From a checkpoint of a small multi-label image tagger.
Model: 14M parameters, 32-pixel images, norm batchnorm.
Data: trained on simulated grey scan slices of phantoms with and without marks, 61250 training examples, 5.3 epochs.
Rows from block 5 of a small multi-label image tagger, named by matrix and row number. Rows with one number belong to one channel. Each number is 500 + 50 x the weight over its row's rms, rounded and kept within 0 to 999. All counts start at 0. Numbers have three digits each. After the name is the row's rms in percent of the matrix's.
After each channel's rows are labels from the 100 images, of 14976, where the channel reaches its highest value: "peak on" is the class under the peak. Only what is clearly more common there than usual is listed. The data: simulated grey scan slices of phantoms with and without marks.
# convs0: first 3x3 conv, stride 2 (model.blocks.5.convs.0.weight, 256x128x3x3, each kernel summed), inputs 0-127
# convs1: second 3x3 conv (model.blocks.5.convs.1.weight, 256x256x3x3, transposed, each kernel summed), outputs 0-85

convs0.181 131:488490557513509558468552392455569597492552488519532535430544464554499437611399457566485525463528568445568543440459518516578562529464555434547497509554511438482438542405560521573503506528505471490499481464557499711528474471484503523492523493414483464493455535517421562382494499495534550516397474479469486422499562522557570447499467460463550509543513470564473518505440461490447469545478
convs1.181 125:495450524475478605430486574547496507526512494577566557554478417525533499467502457580531464416485441402504579586514514483545432549483582438493603470553469510559612504528513492588581549427481509710499531561475590451506476427503486449533469540464432537503494548
peak on: organ

convs0.135 120:487486444476548502446556428485573630463509573513556520485475445532419401580452462487493392528432548420635544469467507461523573459457525438434499464524470466539466552444463476534463486537480507456506450500558391672464471489505446515447573461547482462492488548483423491419474501451488551534473515413414503525481541495570467533551454534501504544457534558572459478450464467482532536481571
convs1.135 105:542500571526465565449567632535544476450506519630565527515487439511399463452497500570459523435571546457543494597505586523609486458515512465588548482530474539531541502523538522540562533523483483649481521566468548436440506481551487465603541560462535523448508545
peak on: soft tissue

convs0.13 113:525652508510507505497457583452493508457489626545501506493556482427502480539510565484541491473431507514532461531416592506594516448501494475505511498478477574439387464602472449510425487583498466422486466596541483575444464463430513488526452476436474463418498489414616488493452500478515503511521506564477511494523488532494669389452444477459524590473512512475494530446443485516415463482478
convs1.13 126:468520542469468526472525609521443521519552478674493435608504404521513523481465608586485574581586459392547554484554516474533572508585484453471545481493449523602454573508475488525538444487540520518578505524514429490612449466474508485570492607511533507447568438
peak on: bone; organ

convs0.14 099:510624478472494433489454500524507481499458615446494431581533497451458411504528588472438473419480481526443470545523505513424414485529522428578460472441467489472469427445476478513502507450463468458513393519425561510454413448533456458411471470489496501419435511494495512504597475469496452445614524531466526465653421452433461490500466516516486490421427493497397580467458495470448470458456
convs1.14 089:380450438477569517532503478481565498472528533532468470453521557488487544552445478435547453547475523480542420443462554458481544431557432546469492495500587505493439421489505560390488460508498539480557370403520555498497527523468532470404523425392505505486520484
peak on: lung or cavity

convs0.48 125:452516499550456549506507478479529569479563496500523493451546490521459465533633501456455535594584553434420466434463484445427475539593463490537463462448527464508433527473550426435525498507442543511448488470489399538590444490418483465481516520479494395483479487601475508426558450475563472509422487446408461544536508470498418446505522466459643482423470476516453452363491467482489418492560
convs1.48 141:463572462479510474448549499438471558590395480520416641479549583480484500449464525454507441495462445474512551452530476458397489459527467474456467459547426446420568476500499536577565538493476450595632436537571543461511519510488505432493498468524396507443456448
peak on: organ

convs0.27 091:516594570548572631467531581495603530546475471518555510545554535463571515496510532517565562526512542502485532514542566536496598585530449465527536467510508541530489579569533600535482512637465559534459483533552470488524553445527495620516514518511550529557585609509517441504563504578551538497522503494468536502502574530506492634507529454523511519590521629483476568541456483468529502558482
convs1.27 108:469426502442540517504502510509418443505423555547622558441486450455472493459461527543455517524444403498508504515463480457567444471543551511522471461539522470557614466430535479487509475517526438554549476510430512412464459421506533413462399524505543474495556483
peak on: organ

convs0.58 097:615616450497464552459506520490544537509522578533639537594465520447470388515562563531483553517457491549475536519593535573441502543493465482629489495483523543499574449487520476455520533526416518494518420560545480541527457524440520500473474499490518466520415516531538564434516524535477466512608473459465497488574447445448469487412519504481518539426397580518431481411404507478422514439530
convs1.58 117:393507547510513472580501545523567499484501462559515494590470432559435511456436503516487376593531470439577541501460563434539465471540448533461435491595551579479469452419506518434436412410539493392569420473539485492535509514433528362490485429491461475489509528
peak on: organ; soft tissue

convs0.49 137:438480512452486508414473465498465476455499607462488510399545513466481448501425533459491460444501434458554520525473624509598490473451623467356589446483504481450459509466451464640475488524453464433454435513509449497460429483487462483446411458454482456424439475497472465441487516480456526572467507455502517502471590479503659452516489490547477526472449495505491575440421500510444456510439
convs1.49 113:503537586517458491474504648548552500494523543741470398548420524451438498517504499534539524535510552365510508557477474458512505501564582519408642460473430525525476560492477510448561478469475541502596465491548501465450432512505457551534450504535494516422517521
peak on: soft tissue

convs0.196 097:502693479551556499519523465461550522486534556467583415513488466518469440622480507484511503476513491379471468523490510420482467530551470482500486478481468345528459545541527475434470548535487483572426408414481386526451458513509466485488482523469475477525435518440521514435550472460463399452462511463408499596507411481554505540550478437579446496434463509453456496535489494467523469592528
convs1.196 100:437498507548483445485472559501423538567493476493438584440521446485486471486542535509465526510486471479534495577465472594319551435508402470452500555528452503437492491521550543534541464541548509678600467455438542515478449456556574364480479535490448490370523434
peak on: organ

convs0.195 094:451522468505530448419459451499479573462489611416512523408488429494524408617510588519553521453460447480490394489453569436387506469506543459441531518462518589389432471467476469579461477532446544529519473569458555496444481489488508501436509465428507503468486460399496536512477499459485479528606538512504503400509485512486530430489479506580436552520422536499456535447418507469356468502480
convs1.195 098:426542403467503504483498623533561523483543531756475457461511497504467523527562457567439540528445487362508530506489468518531490425544518533492618544440506503491509474383447518562462476520460592546557506493490461482481478498443511542469507546480502452458560504
peak on: soft tissue

convs0.188 075:437508502498506487483479429530521583532524470463558458452412490525522412475445528441589528489461508442494544442478423466424548447505550483542426451485469415452437483475465626510418454495408504504429430430443431501441427487551409558447487454486439452440517550510423601497437462503473451453456488578445511533559534467521455572519466374498538433497461581480481516444420470450499462465465
convs1.188 068:580448520569599532533489483552477570527518502496469485471515429434492496549549456375460533456520439520466490544439435544455523462516536529506479396502577460547578424571622464540453516483507503436532526467378544486496541469524451456479427466573540505485455551
peak on: soft tissue

convs0.201 113:500397539523455495552507425488573495464409484442488477505470482455464419527444478464472436531510487421450437461468472431371442443457466467474498495499477489520431517447519472471508437496549575524591531392487599414585505582463575455411516528509478388522496484490450490538491479486469460477497533582514492521529395462495420490450429455619447408492470486513569586468521525515552458579506
convs1.201 084:471437403521547544433469514492462625512427464418515511460424417591481539469512494611511507553500502528487533487532608497516495562457467534525459582404460468402517474509451521529442340466582503535524509500405531542448526483553582488527454595551511458519553428
peak on: bone

convs0.117 084:473582495460493458462437543522499549451511573510486447516457445472534505539445562473435460445443513460550515543486519446446449482483476446461473438434526593480404389551578396596460545477495456458482433539496587493490505503455511445491494535466425446488472463434552421460551464506565555443505548500407518422487502523504498427382435543505407520503405441528449609524443510517446513549399
convs1.117 080:419527473405505451469441569444556465422461465649475438533455447526444558513518496496498474571438502389516539444416513456508521498487472415549573470424487557525461519452539451486399460455541475433512527463453528395433514545482532427507531477493459478460502608
peak on: soft tissue; organ

convs0.45 108:550720518527613521496523517491513519522580532468543521563440466505535444579471522467540491481426542453509498508503471520495506527447490493486431390409458436501524503550473550538453525622492434498455449563493441546418444443523419534462505451531505598496478576443533551524466493485511446483537499479443493507600493499512535614580483504456467542516472630552462475501455480455495554539530
convs1.45 099:407529544481472515483497560486459530437530540475458564570513413552474521534492546589434487577432475507611543488499509521433611462485485512517449471550459552543533509481483563387505465496528486507504555527506481498466405483413547334420516459529467469480574385
peak on: organ

convs0.123 086:485584495522519493459493496521544520575441453494445480592438530566557542548535547477451605511579550484494503479530490585442546429521461598540541564512602458471483527511501548575600493510456498489468490452471642544537468466645491579521510499489551455498544498550516582622504487562560490453559551528386580480549454474473414517554541483454552514519511478483487572463486465462489510426447
convs1.123 084:497473412463558473560579503526504491511491585463502481484433456494469424562469462491375449347503509432483426448521471554437473445516526496537402452462539469455495475544489453452470438535508517474480399482518415452503507515412588342582500367643469477466477460
peak on: lung or cavity

convs0.4 078:434483434531504435506381480537529525493444540467462458506471466554486435517404445459520387444498465477524460500432466438494447458445508458575519436536455537581620361463447470409417479436502456443508441457464429467485501478493473471414449466520512473506466420442447482482595464501421450455529450522565441481451459505449518626433450537525463450495521486484564511533576494466580483475484
convs1.4 085:490474516579460466556465498550608415558482496457480596497460532469519464471447421487448372582489521423533498580444465576513521451507452488570497438475485479497552467538452490570560461465484488490515542509547489491466528478439513491641530509479441451493489461
peak on: air

convs0.28 081:601430456399475482446447561529562440531513534499527509504529589572556490451477507469462529443516471510452561524481547535516424517438504482483517461449518460455562487490570499572489524485520434540461443509481647478380439537431446566586474504572572559545466534428485545563540563538463480484515537533543578393494461536490487471480517461591524491528509445524507675479534558487490577553498
convs1.28 092:488431373486544550503514451500508552550497542572476459447446409465410545489491535461534514488491529572475484415485548411428488465496442492484438562406476530492405330512460435505414446480470389464509482515453462528480567586487421363493503520531519444549464539
peak on: bone

convs0.42 109:502546441427377492438530431521544486556463471460565500459518449515525453540433543466387490489445462575463574456509467516377473462445530478599449488448465505507551500451543480502498469537451507521537499503555563498487448486484462521465523482510492412461466456450445495580547472485430506393595494512473508505521396392506476458455486462424449517499429513488355462460449574430419605449482
convs1.42 089:476487402476475496469503476528596496424516497575444459538479470560506506573482431434488471423509556513521426451442529513470486394547472487534508471433509496479498360532551417382437557516408520442438650449492534458470526519467470460498510438458454434474498502
peak on: lung or cavity

convs0.202 105:433362621444508540604515427528501514523490466493484529493492476496492462513501457510443518522548469515599450413498413479402557488468512459440470500536536496530520557357566525481559486523575520499607520428475538441496539568577469528527510510470495499524544557484414410477476486471487585451528471565550445401493472538552378580488490519513458470519545498556443509613519498476518486585503
convs1.202 115:489452558517539565439403439448417510589496452504684534462499462488576503483444574595511522523489428477488518567468535442601474505553405533497531464486519444532576548471562497479555456496528465593538504527447482455447471437543455471490483577525551493530558455
peak on: bone

convs0.114 067:635455518428446463505502477580520518522441570558476552592421514515534463483565543516457586496571503531519505492507459538498423502566436523573526512402555481435507494487557446527536516487503493536521535426545618505552449561419495565556570525472503469520421521565524576540502533546548449522543545517432628486463493437558399493552517492563486492487380466543430550538491527494523553446404
convs1.114 077:503528412440518463578558486484523494517466474487496493474507593486423431563469499428407469449505533492541460508460482602570470468507494476470456481436518482518496448489483386489476526509467515443539431445456498490513509547464500385477439489660424514550440451
peak on: lung or cavity

convs0.239 090:644572517490501466520468512525504535414539624493536502593464474418467490464484545497448474471500492533454565490529465435518463523505498496547520524447450555442561443457494490447449548458503526518451499576445537541355475487363454484482514459507485643487509510522501399614489524436509511504486468451552484539598469539518477515444536583565493535460473488454408425518469532503566555602473
convs1.239 081:475487551471524517534552452493458447470545549460510559452469514506449575478539425672535424532468529570513544500482525506462547419481425473398486501553466525481491456483523544480575506460519394429482431510505456453511526506401558324353492549534474501448527462
peak on: soft tissue

convs0.87 082:405366498445454486618507423505492482541493529336458500478496586469436387579415472516460499542580540457561449429502518504504500451498554435450424550530482430458536496451528524555512503410520495469457567475438510477503567558605425507495513526489438450464514520514443456493461476465441606491470507468592480454453470487508540534554479543475446438485561483581470453507495511448568459481466
convs1.87 079:521502509450572561470457488486532530542504520556605388560505430508566536455486500545468539496551502531503372531526503440517530541504484556500548517453547541557494492507469548431548428605505466468525478585431463449432575449485569509487535531516494459431518469
peak on: air

convs0.124 103:628530501528513535440456629484521446503635509532512505501513557448493532510581516508478521476435477607570542633422530490474532460537466409482452511576531453480544499641459467515434589504523416526494425525493532468481454424498456520549414394494509544503501490486618550521451481513541459472539399517543521543580528556467479520423472527441528520482524531460446484505457462475476454500502
convs1.124 100:466535525450465495505503594555379522494515525569426494626487388519495566525416599629484498535538507408490560463516548448461513503508423504482483433520486501586490560470444504540470478436546468377540492550544467481583456567471579446493478571449515439431550437
peak on: organ

convs0.67 073:544423480496562478501557615511398457482568426522465485456524485503581562499552426532576492557535431519500466490475489525502547449574557506421406492520438430483443466550486462483599533528577585527539539481468536445467599580413535524563471529507536523609507473520548411531573503478543527525468503386538586460456553541482439479512538426447506431506469522586541528505557494592503501461552
convs1.67 086:493501563359522513436436484485473542517478543514587510409423512535533515463430530488498484524510448496449515517462464486451477465523470554507524434520511440537465508410530513390416467454537462638486475519494486427487520413503479419489470549577465579521466408
peak on: organ

convs0.212 095:492459606540464561534504616480469533512487399518498468468445537447454487419524548483518445558445583564481494472455552421566430491510486458491566458513486487499553609567485481430417593447458570446521537420461496400450478465566532515488449418447476548460554527499536498555420534486444465456441499416511481599447465391426493518520529406463504432477463420505512486461434504463451497546502
convs1.212 099:476509514526494471516563547444468508466455498601354448515496538523442555494438531556488532566486508491450514395524524487472503492559450438434532492487425438512411570523477535515542499504485478458524476503615519501575505477472594472495469515477484497479503365
peak on: organ

convs0.219 120:555444405571385454466415514508471473482467505451532446455477463451486432459529445443522402501514499514483500497515414463385422458506473457467452534464471575471375473468573410467499463468499572516544510511483538457522454579434563470371492502501485428488507459465522541528598518436495514462519475547457515461521457472488482454464450444660431438466440492476592553502491528486499500597458
convs1.219 092:529528444529484496430457451389479511492548409561496527477459425521524568476536534506480511519455465442462548462543539421548528526463355501493538465409554408450494529483453560537561407375483507440482488466468486494485470487566488408428451552471510459444505465
peak on: bone

convs0.108 106:582515490417526415475481456531471551506508678464477451487567422458519468553532616439426517411467503541530488517516504511485454575512500470495480439431511444454518436472481460564482482444445438511449432602479583544446424459414447510513450477476489560533410452492542412499555557473452497549562486470457475398497498458431542454466480566557538503482427523484430535472442547447474547465436
convs1.108 102:459503353426574503557499604492640523474476518679491481437467527479501580562525449538480512558513543423551503494492457538437519459497378537505548530507511548484436478501541538465453489522500470463574427466494510541514552527515470371440515506463503480478498541
peak on: lung or cavity

convs0.206 077:519528441523552618417482474460530494561499517462542572467599489459498402597416494468535481540471453520454575596510515496543521691429553366449509485518503517571583580527515488479482526502464475481456537555510459577464569503495460464446466462466496522412516553479538486459492507504491435543489498528531539461464524462469558573460468446432511508421493623567467593447502533495512488478525
convs1.206 099:434478588447438521466474533572475490450495575616622523501496462461450488460470554611486477473467507496581479532487542488646502487524429527493474486623461460604555634469553462532531473456509497537501442463472518394507521409511486448452456535492528535442546571
peak on: organ; lung or cavity

convs0.205 073:477492472416425490460453492529558558463496626585484531457500450419526367541550503512499401513465430572592534491517443509506556488545494495455528426536446503528511466459494484488427498478487527478437471461479619428495464492406459452636538473511493405489450511485505421580522519496480528552647488456480431491497560536492582447456539591581492470563462508518538503505432504516465492512432
convs1.205 097:435408329504581508465452538532585554537495594710602493521492457501458488537582480611479504515469512448641487509452484480521465491479460514444544533472494521506455478465539497473434441478557426447479493559513514478544509393489504293462464528557527501488471498
peak on: lung or cavity

convs0.10 098:490590493530515507529492456506490480434453580454526525585571439467474518509475541498457507532457462519475492585560515516661529557461564527502619574545541549470523424485513484500488425504552451449540447592525437449485569524470459469473441520478441523446496448478465422431503501482499474530510441580482424483506425551470710433408492517516508550468523531502579519582495458463567527484508
convs1.10 097:448467611556504502492570547540513559454570536579530503549501503549556486511402467574583370575544453597639524531514516481481523526516487459478557515573436570568465538545470518464599503499531455591468500505549521441505511560383584382508561539483493494421501427
peak on: lung or cavity

convs0.204 122:470490592548486534531512514487492597474512474544508512420537482511458460511646549517482524539577514466433446431537507517459480555559468461556495424497497502543547567465540470490522474495419505475442448455499421474599413462494429491496551508496474458456440470663492473431560505489528510459427483461489472556623491436448407485570543463476663442428467475514463498436478485429480466463540
convs1.204 151:465540412484495450463559465436481581537413471513426642453562552509418506462463466400519451488476442396493531483506485463371477440523474481469450466603458446472509474471460551547535540494477467564607368492597542461525529463505519467500482482463465544459479422
peak on: organ